From a checkpoint of a small contrastive image-text model.
Training: muon at rate 0.0053, 2300 steps, batches of 128.
Data: 48750 training examples, 6.0 epochs.
Rows from block 3 of the text encoder of a small contrastive image-text model, named by matrix and row number. Rows with one number belong to one neuron. Each number is 128 + 32 x the weight over its row's rms, rounded and kept within 0 to 255. All counts start at 0. Numbers have three digits each.
After each neuron's rows are labels from the 100 texts, of 14976, where the neuron reaches its highest value: "fires on" is the input token at the peak. Only what is clearly more common there than usual is listed. The data: made-up ball-and-stick molecule models.
# fc1: MLP up (text_encoder.blocks.3.mlp.fc1.weight, 1280x320), inputs 214-319
# fc2: MLP down (text_encoder.blocks.3.mlp.fc2.weight, 320x1280, transposed), outputs 214-319

fc1.311:131157174129119090176158137109118179090101098085136140178106201126132129108136149176144136134143114052137142140084138098082105139100127159089167139108125094165143173056141130169127081166098121108107132094101125179117106117151109125102165122071106118089154149142169128135118158165109094126159083145164190115126123146112
fc2.311:106097103152147127138101041122073153141171163114112133121162105071143151135162106120087128158134119161155136094156138122166105118124122100134140113135147128094100096194069154125123120114199149162173108176080089126160119121152115088115123109164135123082076217090143130142119111124135212141153133142129101075069112102117
fires on: "and"; "yellow"

fc1.724:204141135155147151109103135078114140129137150121150126099104165140156209086135142083117132140158155149082158071165117162077095113130121122107165167092124076124084170139171197175135159140130145106130122106128126066167136105113191182097123083146194124174189182177152155095129144147103115121116120129137136201097115153068
fc2.724:124134106105103104108142099147104137077099108157031134120135103072066098156067131200094172144117155128194129138111112108176105145152104123113089112088126068153108086093134100077137096090129173164155124136161092179080087166199060111154110128124097118086114077083167084126153126088160143131142093150176139149154117119138
fires on: "purple"; "grey"; "balls"

fc1.489:046170109079157124100079095099105164152144171112117160155133099159100115079117139147107088123123144176094164119152119114102188085151094183099161158137146156154142100099065118161154125124108152111100130165163130124126102137158135181152140162188139072111163144088107105138145135142081156091183188130108134120176097129104
fc2.489:166108153114167170161137163105180105172106135131131134192083159156151137138160082098132144095140048158102096076066124133178066160160147179142147120129076103154059187127199177103063138187135116122162138095163142141167136139186143092110161118110075146184148100103217105115173207127108174187109124113119121089110148193085
fires on: "eight"

fc1.629:157138091161112122145213145153105132148110181140077182091130118081089072093112158133152115115134172129118138153152129053132076123109119196134157166131173178116116087086170136098192103133134124126164156176122160083135160132185134060112093056134109157146125159067173103143098143122188131138157137139110136118119164118133
fc2.629:152111197097154112054164073105105087146139167144116075198121125197172175101084125148137171103077097085155126169078121152124122078182072115158117049142081169121073132103135116162091094103128108098145184116170105140147126144120145129178170141127160094082124106144125126081151099153074096133157171095124160092104125154110
fires on: "eight"

fc1.734:133149186136139105133110162164106147116131167131073116148088126118181143123128105095166145188166117107113076157111121147101131190113176135103063093104183108071080142160118119084160062126111113082122143077141154154140139084113153078076080192063185138184166144155134107131153045212095125116123115123131115186160068105179
fc2.734:119079103125132207144161140106119129182128075141171116077193087148102138121143102099120094128138167134137151117151125085096119079159130100139135176097104204134171137100127100165146118116154092120140171183116158140080111080090115129133111079063157130092135175139077107137134177133134173156149070144172155095094127092150
fires on: "on"

fc1.284:177202066130101143152157131148112170171125113139118096150143106106149163088113108149180152110137152122154136156164075110099069136127067108070143195169076126154113078155133111085137160123224074115076128196111082124141135121124114137142136117047118106123139120139128141134210121162118119107163135154126178115146139124095
fc2.284:132100145144155180144168138120129129148160138163136167158108200139157081135161132084142154159072112085124173121144112129084175159182141104142155121108151119131175088139137084094129120156131122053206112079110176061068141173077157111113055112135084129088140128091132110150064161126092119132074113077117119160100164151137
fires on: "and"

fc1.317:104143169122150136089145091136134093114106108096174114117137094067143156147129108152143127116114037053050125117148128118099151079148080103156134167109118083129131164165137182140111130137160168141113200175138165122105160105120171080136128108160104174129120128131095124185093127156139078180133148129095133089196162119149
fc2.317:147149137177139146101114123165146131143051108107121095130196137121105100100148112059123115110173140107117170177145096133147106130103162164094183094133146159142082125120109149157093171167060140162062080127115088163146104147131130104153163154113119100098134119127148101140051132131067152112093138103175153136128123129149
fires on: "grey"

fc1.588:127118197170076095106114134110115176109148140138145088104140146100129151119112153135129081133143123124151096096112132136091159120142150133128115131149077124089075122100090133101133125150144141180111128154146086133107115156191180139087154148164107112087052124101174163095115129148160156188145142145161124095116151094145
fc2.588:121104116070112128112127153187133154113113125094102168120128136105150117128117095162188171169129173097085130162133121127172096112133160145086115138096155119141127072202129142171081141156112089159140144133096137105053087091134154157081153104068154111161144160187134150108133182130102087143039130133099121105158162130118
fires on: "filling"; "and"

fc1.676:083107155152168107104169129159156111190193129124111129114121078166129138119089090145125078130180149157113101060148138155113186101161130125113157098158106144100127116122095152142122101105123120134091177148118132142135165100156124106101167068131137162159132170099090106117126072153119213077132119082079090112078077094076
fc2.676:104094134127122158134153149158090135082090143164129135086143101136080068101165099143140115106090116145118076186097139103127074150146119136142116155121193165199139152118105146166089116102165141142120145149094110148141078085096130091132154152119112131117080176111136098114046098134116119091151134137153155143183128131135
fires on: ","

fc1.561:148173124131107137134131187114082147115107129105149118090125094119123181146147131134129102143159106097105154158105138157106164122169094099138078219227167118165145149105117130097138152145085064098081124165155119183131099114139135124153202195168126161145140125140121136129145092135119128073154162145155112148150113113088
fc2.561:107128060143120131141175151081135134167132196179121141178074109150141163085154113073124098106168122149100118051127093133092095153073177171101159177162098172119086116146154133155135158037134141119117154167098153092139180124099084122044143126150116134151159074128125150185112128119188105163069139116145100123166161147155
fires on: "grey"; "purple"

fc1.27:104071100093088112078155133094085178140151108106123107133101119164119150078090172175170144133110132042091117127182111114122192086091121107084162125108128117131136112094173096094152210140142151159099164168102151113157108134136136187088132085145114144156095102142129127107092149147085069079091162170180141087080178144051
fc2.27:110196152131198102126113118118140060182135162171137092154111093164091075140213096122099111117136096146143123103114063104182075158168127118152118129096151145114123082127108075090147101172118151127165123095136163096108101119082136162090174182154058142085134137116125097105116102114140144179111105100137158111173118124189
fires on: "and"; "blue"; "balls"

fc1.471:148107110177156183150135172084096099143085125125117120106065113085194131117114186146107126068121159150081098097109122180181118111100172139106096111134081090160079100097125146131139132151133134144075113139086167208117123188128193137147167140210113121085121101169086124141130144193206113054073118071105161116102152150113
fc2.471:149147093096103114158128108178174154104131181094134136079162192157100138156169126159150127144163136110145129167097123136134112162138106166145142147111176143138164183176053109102161153114101133106141211135153070089107113124119095119086100132105153097151140107096163110137164143150093095190116163143070119115178154127114
fires on: ","; "blue"; "<end>"

fc1.79:138169132134145122183160129143153117118119095110151171107097100100115165121132123174137182115168126169151161107149101097207068130158104193122158129144161152121160084102163113134143115082076167101175143065117150104136127124152142138118056109114147122134153141168202171087061091164142076126187157144139068109136124135141
fc2.79:133112145197170162109115167128139124167067128156122119120110068124146069144144152160130157165128118095116156097106167117150190157059168094160132123096120111080104166131163167049183144149167113181132099170131119068151135097093123081089131127144109124116143104101062100118163153094108135106082156127154162172072116110162
fires on: "white"; "red"; "<end>"

fc1.142:132219160214103151100143192131113135140095132114116095121109141109102141170144142070122101132189119087179146125135093126125192157141161135103106169116080083083086186113141166185136140112140092138128162149139119169108148158106110103172139147083132168081106106071126148132109158065145149123128124103148091149149121128197
fc2.142:121101095128097144110114108130155110177173122135134148152132136169170120109132102136109104150071124130119129163177158189143122117115090096159165121135168126105079110144092118157093039148154182102156154177104084103123173115108182088127175161126085043134146214142150103149099125170090151097095100180066130106146149144089
fires on: "green"

fc1.227:078098155098083137148162139103063086134134096092160130116079205181132162131154134152097128146087175132137167131163112076111098109177147148099145112180146120081088132080119167172211146163091108120132163126141148174151161128148125098125126109094127145155180139119119097108139109134124102181125136135129135092109133112119
fc2.227:126163142125186141187162166098188131118167185143087084119131090148127124101066064137145117123157154161155106071112114144111108079096122150144126062150178152137140096175133081161153081104127134104058143100155110093040126182151105085142149136115139105143133141079133103098175175128112136126100171147110128135169125145151
fires on: "on"; ","

fc1.213:083165141180178105131143112115115153110110094118092139121087159113135154097117082137107162194142165130172088111050169116090137110165084160155112127092170097151134121089129097146142129156136107192094079203211070119151146122120134111083099159128135137151134091190163142122155153094224145108134116124160144167109144098102
fc2.213:130116109095137164122129162122132170119134155131142074134104096124191084108156132155198131132146091088151082105169066102106139140139078170125102132120118101113137112122150182199212185092118137160138165107107201183102079116132101129075142098083154126062132128136087127111135122190194121165133181129188154137124112156135
fires on: "space"

fc1.555:112106129129133167089146099132114130116185121110114174138107145108133114113104051116168133113126096075109119178181210122151144133147145124164117109167115111130083071084119171121146130171111154106109128091103164118137123144136162065126116114151134164151096145148104155123150144120151090146147127125180163109149166124066
fc2.555:141139129142095121172135168132170142077137134121109141114145114143136207136185165128097145150085154137184062067133078079102199121162102134180157096129160129079150183188073096198086095052097092130126128127133074126084142169120164149121115144106076101139159092144102125113157106114062094145165111155078143111123141130127
fires on: "on"; "small"

fc1.685:167110137126127124113150124098100145079043144141103144098193073150126152135143115166142115146199061191131110160123152171206040155142105123165150149089094169155169138136155156153099130178102107114059135106080123143136216109095158174173125120087113154129172151061161159106134134124170174161107111140114086141157141139108
fc2.685:074121140133115132098058145096138148173085115085149118150144134104151140122136119103164146131120080115132122159108140119093183120132163130090150145212138106177093110078122209031097074132115112120094142094195113163121105148175120134123111085177110165129146132119114177148172080107187145132159138105183132173106155122119
fires on: "purple"

fc1.159:079144147110157094101068120169143109119144157164167152130119113107089134140101138139149119108190158116158115150099119129114110159095073121130124137156090105163101070150182054129135075138189096123090169118143134129110173124124121117140119106106140152128190198127130182163118173131150138128064107175133102092138100177197
fc2.159:145186189182116168113081137106169085107199110183050094146176097162109100143101126088115085102086162174109112107118208141115181150124140068188117078111142172115098151175120163103124123131120145117143104132173159127139115131086073164136149114178101173130115019160097084104084159150107102160101129089095140100134124101072
fires on: "on"; "sticks"

fc1.527:152113129089136157099122113109135111183147109079076150127121114140020184113102141113129185120150157180070092119078119193107169153126147139138082176122182117187155139168102169098095176147113141123098131164142117060137126138147134189163167140081103192086106111166123129155147175135128162107095098099108136150142128178130
fc2.527:136126172146132102098070163082083124113093151091093096145135156110157173202114130135114069092130131136178128136157149115150042080116091191089132131090121108111080136089158157175162185193103125115166174129150093175136135154138168105107155102130161108146097193116135098117105150132168090199136059153060149136149090132115
fires on: "on"

fc1.492:074091121076092103154148118149140117030125079132151206117113166186172136105142166127165132124179125107116098210153155120153190117102166132123154125107145090125108174105108132196107130130175126119106098226144127124118107118109109120155136120133160126116123091097108173100119157115112115120143156170111100058116132147121
fc2.492:149145090115054096247131141139103144160157173068125129131153096086083084149100097079055160112120169086106127125104139158096182140175145094131051112192143135138088176159186133111142133143158145092126110086163143175130144128142128112094115116099161136174199189121119118168102107112093127179087110059129102097136109128135
fires on: "in"

fc1.516:101092188111098149186090113150113143103128133162088163162143101126124148100136111132120101216061116118106082086090146103090171151165107071122060085136162081121116139084086070117100141127191124131104132129149071111096151110158162151096112111104083103166086125156136147101111141081185128096136121158143170122132113208109
fc2.516:097132117174082099106181145087129097155097168108153148135135134155183079149166073106151154131191182130161148146050124163130088189055101128134178127102098167096115057089094093092130033169098131125135187112149156122150126130128123117159133126140133107191106102084094117112167165110083118157090135084165080121093194095131
fires on: "white"; "grey"; "purple"

fc1.333:116118109193097137126132190119132139077140091100077139075171119110086152117181092126134145125126192115112140128155097171096151125118112096109136157178157170141160129134121107153102087141105080145146193108158152159157108112143068133104113131144159092103117139132098147151139121086116102115130103087165104144152144119208
fc2.333:112172154102127120149121112119172085127173063087164131170150148154128148128107145125116081158124105140063131146103147085188078081145120122144120069119173109101117185158128091172106156164137080081133133159112145139135159094101169149127117135160081135133133119110090102112134152090128209169148072147129121149118170131158
fires on: "green"; "balls"

fc1.47:133162173139069155174130126137060127196121108112162093164142131092088147110179137082106025088129127102139094082139094139072198144103100118135116084119127155112141147111161124137156134130179082092158161150151151108113091120111190133067149153137079179159143100130168136144211083107161114167093129098116127140130071167178
fc2.47:073140150064081125120130129098074146122135156191152151134092188173162142096105175110131121083122165096141105123157143159115097115122103088165178170137138120123130129121062129117123161127120120105059132177100111019107170162055173085090140138115164098178113100109117126137076134145165107096083107127080116101089174155168
fires on: "white"; "grey"

fc1.313:119100140083140153157048091111115131087149119138142169120084158121121130057103139129151100071117190128089106170092137115146137124158104147176186132157121105128120144053179145125174170152082131110070155171128166112106126132118111102108104129075104126118155222097136105167088134073133150110148175133091125137098135109105
fc2.313:156132123142176119118160120125092077165130147138103162120196124159151133098095136141133162180126061119134146084097127159117096118126177142173096142064167188106098154173131117147038119139200144109103128112146109114139115104135145063138122148157085100127082126093182113162146156182086178159130114197112130101142167120145
fires on: "grey"

fc1.135:121110149147167109161173123092161160121175102079156109168135112120143195154078132108130151114123079146127091101175154186075108128134081162078119147118172097085181066193149139105141147120102145141146093065163147156131155112142167085144147133104127142141118122055126160063146117165112165156084110107166151087096183105135
fc2.135:146136101141149124111095194169138101099160095085142183125144118080118073109090157155079158124149140111115106122114121103137127199128160113158129154145107115092143145061151107147126076177128101087170143165078115121130082149155136136129093090116149112137122122131167132152146138090146125157092179156099180163163146144139
fires on: ","; "seven"; "red"

fc1.611:144099130132133128164138095134095170107161093090121160134110160081121122159146114093149090114140169163143142138124124137085133125138095150086143139192152143111148088120113144198118141165118142196175130076161108176151055108077087139089141102118154085140114145093111121179184101152078175112206095104050176059097076141111
fc2.611:089148170082134124055080151195102129128155124178104122110060139137207157081115121136119183077162173116107095161151148146160108094145189151150128094111178126145150207125115167129135115163135164115101146162132149146112127164140147140147111138108055189141200171124154101092083123157112103162092157097125116089143159164158
fires on: "space"; ","

fc1.255:152059150107076140140107133084130141133133091124130138107143118162100112108115136116102113110125168158142103196088162103087157128163090125108097132100117081093110029054104103128118137163138150127112081136076186087080150108128141131105155162171147093127129104140148151118119164118169131106149064127170123090120120121140
fc2.255:145100121124154103133129138116104090077130095117127053125055136144096139156145135105106115127093136128086126123130033169089178125170110110154110106154149120204166145164205107138103139139120125127110113155178112151097143125157114155111101135073083127130121117179060110175164085093080144075155224128073153108148167107150
fires on: "filling"; "-"

fc1.517:068124133080142162101123142138090146110158130129139157116108048071146148120140088120110155170108112061123181150175131119121117162126084135093145092216170144121159122145154073096197156119106121179129114164074185115131117124103147136126105149135051099129115168132147040173122110171133144088137149127183124079178172145118
fc2.517:169120206166171109092110135135131116113131230136125131180137160107099128098090117146077118150136195122175103131149136095121153166161141083181138147157127137141123138104047060176113152098171098058137119143173082088098105103207121115170090133157116130082103092101090158135087117131151162174156166109078102138128114159086
fires on: "orange"

fc1.256:177117166114127127163107092124131129118146143132113104209159209061139153177123183089093111094092172095170118120184169120134053132116113113124143104097146112101173154154115090070137134118136159096123130133132126123123092126105104109146153135134124102124182190093148107107140109164110161143133102171132076148137144140112
fc2.256:127089127144160135163105093166106172173093144168087073107104140208171140141167090115103196110119169056118175171110108133126131099170179086137112131120124149154151143164140108135171155107123110029112161044121127147084119168095164089162083177080112133106151103130083130090132099152136096151121170128195180189153113124097
fires on: "white"; "grey"

fc1.88:160125098129167131144085142126053182140077145133131122074080135140131172104130164159079144109044119123135151038127114235125096142137062159149134126191100103153107102127156160178140151129087125133130171096116104150113123146042137097158099184129110135097182088145175152101164113133135143144159158112180162069079138133148
fc2.88:148160156205117094158149134160174104199187147080101134164140123159153126094173134118105114151168118097116120076096123076125175199137119168145147141133124115101085169150089150096111117064115157137085112160105145052142104129127138106120149125083145112148138151155112088137038139150131099181080117076115110162138092142092
fires on: "filling"; "space"

fc1.604:113098117114156187130133061075124105165112114064089144095136073158113168111076194126173099076086147160113205109134140135125195148107166125084120163101081149113109050124105131094099105129178165110156104158193132123073081115059217179087126116085131129140130083182098107162143108162118074125096121125121171150084112122163
fc2.604:158105145149112101147175115180114139095102076120129156150172163092165069093091112137094121131128068130129132148127131100121102094143109171194147098130120100149172085137139109151121179195080180121059099092134160175115148176161060107143134101112115130084087163086185157145118182087103160160180172111122122163147149136083
fires on: "and"; "three"

fc1.216:150162112099147151130149110135095138060118100121064137132152082064139096129166113092091143153095142125110194046149118154110119110162102129099101099103107106162172133137147135067181107133138134166114137128141081164164136091151109119116112167112066071113133062164152149130076128169130133141127162110104090145164113130096
fc2.216:107096086152125191121195148101134172075151093097160108151087057145181118172127154171202155117116061124182114157145137098116090142134148127108115112161170141087144160085138155114114204190166069119143164124157129093065171114112145145136110096125153126117136167063131156094129155148141114171140128122190098109082165150118
fires on: "space"; ","

fc1.370:106129170102089158091145136171057137076149133135086172144128126138123125160113166129105109100128110114101161159200125155143124126158122150157163125101126123170112152124120113172137092123196053102071143121140113115130147133149134105072079135159106137136127153124109149109151135158087176114118135067146064121116135141098
fc2.370:130142144123059132085112115095078121115111092117116158139097080117173152154145129126136163130123124094115083044132163139071155160057121107126079088127116148120124128141117127149107147085120122121101137148087137094122105117105123142152159168132164085152134125079083168139114122071153145091042114115149115162094155126184
fires on: "purple"

fc1.174:143110164090078071071122096137055148141156132128105140080145154138088176175126108136104138101150162132087122103149122144070114160116118156156153105114102093107140137161150152146122146095156170177147161128171095183104072180172173162110216103135199146143104099095093146099125134189114146087154073043188135112107102108162
fc2.174:151160119129177189105142136109116098088101162130116162091183109148125149135145149156140150155115084072095099193073172102116118167121166119172157141107151096179100079117070122093084137141105152204058089115127128115149119056091141149129128077078170081122163132126171104170079091068082148147117128154105138101083099151147
fires on: ","; "grey"

fc1.103:132174150114097144124113178148140110101111154101129164116104144159078110142132069095086102153108157149154164096107178126116175142122156164107097101124143126127120135141138140120133091069150143130119164151173165140152149173133173106095136114158152090121155184049192107152129162146131102120185153168118142138171052120120
fc2.103:128102097130113123104104153129165070125130111160086093128161095190153106122092067160185104124115155127165160100145179110118103183120080134176124098122139142151133117120198066138169119088125113162131149119151100145091162069137104035097159108096087175132106111166128073125151117152117121164111168106115138096143177088107
fires on: "on"

fc1.140:165074139119117138047075154109131169118144098124160131117092098086135124095050127129125153134088087085106176090161119141132213131108077157097157133111161109152122099145115115095194170133094092169138048175149189148112140116089128125168131153130128123103158153056113131117119130159136164163157182123111115094148161122169
fc2.140:100170113136112080134078096111100157086113147143164126163158174057114182076078149097095152150117088154113150110117144125157091190165167083135148180149115170135160105131077083124146081182119193083127093130145084079178179136176085127169146154132087054108134119143160153077176148127107194161162115179155089121162194179152
fires on: "orange"

fc1.112:140109135146108184130144092118103119115169159075082123123061089086085140131117116157094141159105141103094161137104112131051161068097152140072194096112153155133142039102078092107156165070205108176125114081145107124113166121159117126124168107127135079133089139114131177105151144163114140140160109135147108121149192110128
fc2.112:118138060146130101144114154101142175132150119185115169168214158171134140167120143159168125177137126152172145139142071100132164130111139153180027126107148124158090175130141099184109145123126150144116116144089184165132164120113140104146116115156077149124115113123126190204119159165157125151128167075099133146034082191117
fires on: "and"; "<end>"; "nine"

fc1.52:163168068095155076179169165111065157130155097123080083188098134071138134104170097135145152194133092093133087120167138101156109116156103133110160218062081161154104114079101074128070127076114194148129112163160118114067088142095185103070111169158147130109142104142152139115138119111131136124104139094119186108101122076120
fc2.52:167118144147107207136093128132150121146164191119148134179123112132142088081120086130174207109151174201155110154114102108112076080146128120093117127093091069087145096118187104133142168132096169084144175155113203169164144147100112130127139107091084178126134076129119166087182132142132057103180094094140099121116075166139
fires on: "blue"; ","

fc1.13:138135152160117109154133145150095104147105111156111112146096138096168127098121115154128127094044102075146095081090185067128148115157131160147068133164163125098106141147190140083073084101182087113111138168135110135145165091194148116122129138108145055148128147087110159138135151150166087106170143166109134127119085112128
fc2.13:167148125148151101147163130088132132094114179073103104113135096182067138098201196100150152151138125139107123141074122176116113142153145127145157104065088158114220126114125113147213157135100153180156155136152036105134105167152114142155109134099054132078126073131160087108135106101113111170089117132101136144099143173194
fires on: "space"; "and"; "yellow"

fc1.218:176104080079112132096190136135165153147141061140159123155115146134117188111116124152077164137114135103095095124141154137101151089114074133148114136110116119133123114079135063125166162093128123154138071134110162116195070107142156140180114156066110183154142109074062120044174094052145141115143145136159149109146154170058
fc2.218:056125170117146141076107150158146099208142144088233123101161148119132122131185138131093095128126096126114182132099131118164132171169166136067155188111123153160114084136125081112171139149102134153163169106135093146146135093133122172052133138158079094087099137208172165115128089087081123143056118132116115126095129084185
fires on: "blue"; "balls"; "red"

fc1.411:162155108136117139153129066090123117135065126077116128165129155126094148079126127119073139104159130117126152091167092148169244114054143110127182098133133090104149184148120197149122185131095054147157052094105132184088162117130151109096155100136154130122078104119059185119114158050090119145134119053131125159085090127138
fc2.411:099135196173180161142130195204134143113085124158084180087130095098168106127143161130155165109123118123180036171064173089137114145195161182057115129130112142100137106089133071183181107150101160058055180117092030090140158078162148160109118122096140120114140149122143119113107137113196093144135137197168116157120160119102
fires on: "purple"

fc1.233:144159120088165101049111147123094059166077119094102126154105165212150150061145104179142126113112148088087128113050107087081106136140114158120110153139087143112150064106149120136147148150143120107134105128172154108138070131119103179083166196129079179144109160125108151132130194116148119162122116108132099172103149190118
fc2.233:133103129109137120193151100184135162179153117152115092087099098095133133110071115125116146142104118141117111133131144145128157112117121071122094155081137129124086217200165102183096104122165130143101120123086154087101118143083129124167116089107099129099116148129145159126157131169087196121135135144143082117155159123140
fires on: "green"; "orange"

fc1.487:150131190123131121167168091144082083105116118125126157153033156178127136081124072164124159107082147152114175109112142140145102155141097193149159111132118126114112123143104133126118061124134111124121141159147027213109112149043104125132114158120091111159111134131130138185126116120094082129201139117148107107172135139119
fc2.487:090105125105191208122142113097147144103134078123126132101150104150197134171110128113177106170119163043100097119117131103182077130050173144186107159086080117104174140179149129197075164100099129143112101163094159139100171136116087142163110096154148127137146135140161121120150167199098146141122158167099087166098138092127
fires on: "and"

fc1.344:089112127108092140107203160123125116105146192086153124151063067079138151097134084151107115127142114061142162153157128175139070135149154138136128092119141130127104196122128119146142096081146177178117135126140068150119099175121131119124191154081151157167141190177147144110079120106117144150118130134098064127116206168134
fc2.344:097139119147167128102058120139088121102069110143179126091120189102086119088120148160141109166110160121143138145072143075146202124129142155154117162153133131117102063111133095140125113203126114106152128125141181138118094134118137168096145127133095147046089099160125093147103146107160137068143161114088118102147165081119
fires on: "filling"; "-"

fc1.207:098137171087130106124157143136091164061135153057131185100088099113129144123101098144141142096135136163181126123069106097072140157125146132123135079139186134102174196074143171146104102141075116077124058200092086115100072137073159128115203153136110136164113144206135096129099109126130099155154102107129167100114108071102
fc2.207:100158143176125165132157101129159107148148135132127157136111152110165109138109145098164141102118146119111185140152115120121126142171200164130070187131110096154134089140098087152127139146131085106153115080097137150090196143127121133149151140137138077146176088105167182167124221130113121151130107102141086192123090136207
fires on: "purple"; "grey"

fc1.502:164085140125134125207141113107149118125113070149155143148087125126182186116111141128123172107152181125049125111159089142141084091096141126090122148163182091151161159140140064122080195124121135111101142147205106110112135122131136140116168143153153106136203137146120126164108107119126102115110082070161099125103152162154
fc2.502:125110154222172133112115161156128115100144081098168160124092126098155085168119136123158104115131115118196090143140197089118126188134139128111145080105083179135102119059124126148163046153175113131128148113083088131130089121120161137155111099124151070147092124141079068147163185113161147151154149222121084192137146158129
fires on: "sticks"; "balls"; "white"

fc1.614:098181067117139082116188140123085104139153165134140088128186107095152115126067131183118172109162164096156083119168163105091125120129139108103109166110082084128140115119109143146194058111178148109134140149110090158134125126122139145112148139097163167160122114207090151181056087192149108171160111105099140122106140155067
fc2.614:106149179077127107147158119126104132112184158081089170116102126102191107095107117078157114097111126118089165141179117166212129112107133109116136100101107123126089148122104133131165158087113149158125121192114153109158197106139167111112102139141096106101126113079075140135171118112113097069134117101169145104138127095170
fires on: "in"

fc1.476:083126150096179093102144129058081085097164106084032094151176103098131131114162145144147108121189179190157088139164105108079137200176121126018098167158164125143104146113104108134089154060164113133156140156114123153195142150129160109156139136092185125126097080117182142168121119157115184170087126154107131093166155117161
fc2.476:214140108164074118153093152124135126098100152072157142163101085140114137156082140117117163101095112124133133129076136073087118131104178071140166115099144130091112152131158098142145131165177104071141165108083134082073114099112186128081130114127111150175139145059171205143170201106136126118164116134114087172074126142095
fires on: "purple"

fc1.498:124163101124140122098149130187121078101130106110075148182195138144128158087086083120068102079072184122139074146171157120054110133115099122121080106063127123156121139190133138161199109095193164125164152174100173107163187096143096102152128118130106128117115132123114089140106111124129110160092151108135178143129142145160
fc2.498:146081111153105131170145122100143152160114121155120171121155128152130118094111111245178166161135106120108097137109107133127138126121149134076097136131115173140138157140160169167135134102101115129091161124107070157103111144084124130121124161120121086158194123104138137150110084120081146084164144148127076151156155095153
fires on: "grey"; "in"

fc1.97:107114159106083100139152156097162099137068113053111131094156120132170170142131154110143109132113102157103138126150093142150095145107090107119155093181183151131160140114155108113138108125078122139154147140120077147120155149126103146120109135222138108114189105091156128128142063076156114106070093166112102120092158126127
fc2.97:137130134166081107128166144152151109139135140180152127109090110093151045170118124154149109085103145180120114140085168174134121133153118169143138098147097135117093131112124110110188114145123201137107116121156138095067121088092181101105167168067108096155103118176135142165166116070119170149188160154148130125188147161122
fires on: "and"; "sticks"

fc1.631:153181107191143106167128162093153116137194056122152157097086143129101147106143078145142101134141111080090134148074125068124226125087127134138156096136200184154141084121112077133133124147132148127171145144080141131094099100099172148087170131144115127120098134130106116139124106114102143118210136099083134127157158066132
fc2.631:159091122103165132145147144101112136113127142148151068120128175041118149185098119161179124144129124072099183116149123111125093052117096140086117172116164122105132157102114118117138179155143058167109179137143145145113121120164157155127081118130159122099139121118118117119152167128115184093035115106133148140124071134180
fires on: "green"

fc1.668:116121092122142091105102056111139104150130137145166191100112137134128132125116125101151158141118122169155118099143151131115091194141139126126196123120153145142164144124106179122160152185108127124074157102124087051103197115139134136187124106134138135147116159137177080160120062146066135131115091112134077149096122122120
fc2.668:123155152105145119069158147134133142129134159112119100127117089134140102140145107126183144054164117097170149139159093174074159136127110164144151177124062118115129088104171125130124110146129130044142088095108140129139140105115126166140110102140152147132208093131111141098128128099096117143134108137117093128152098149200
fires on: "white"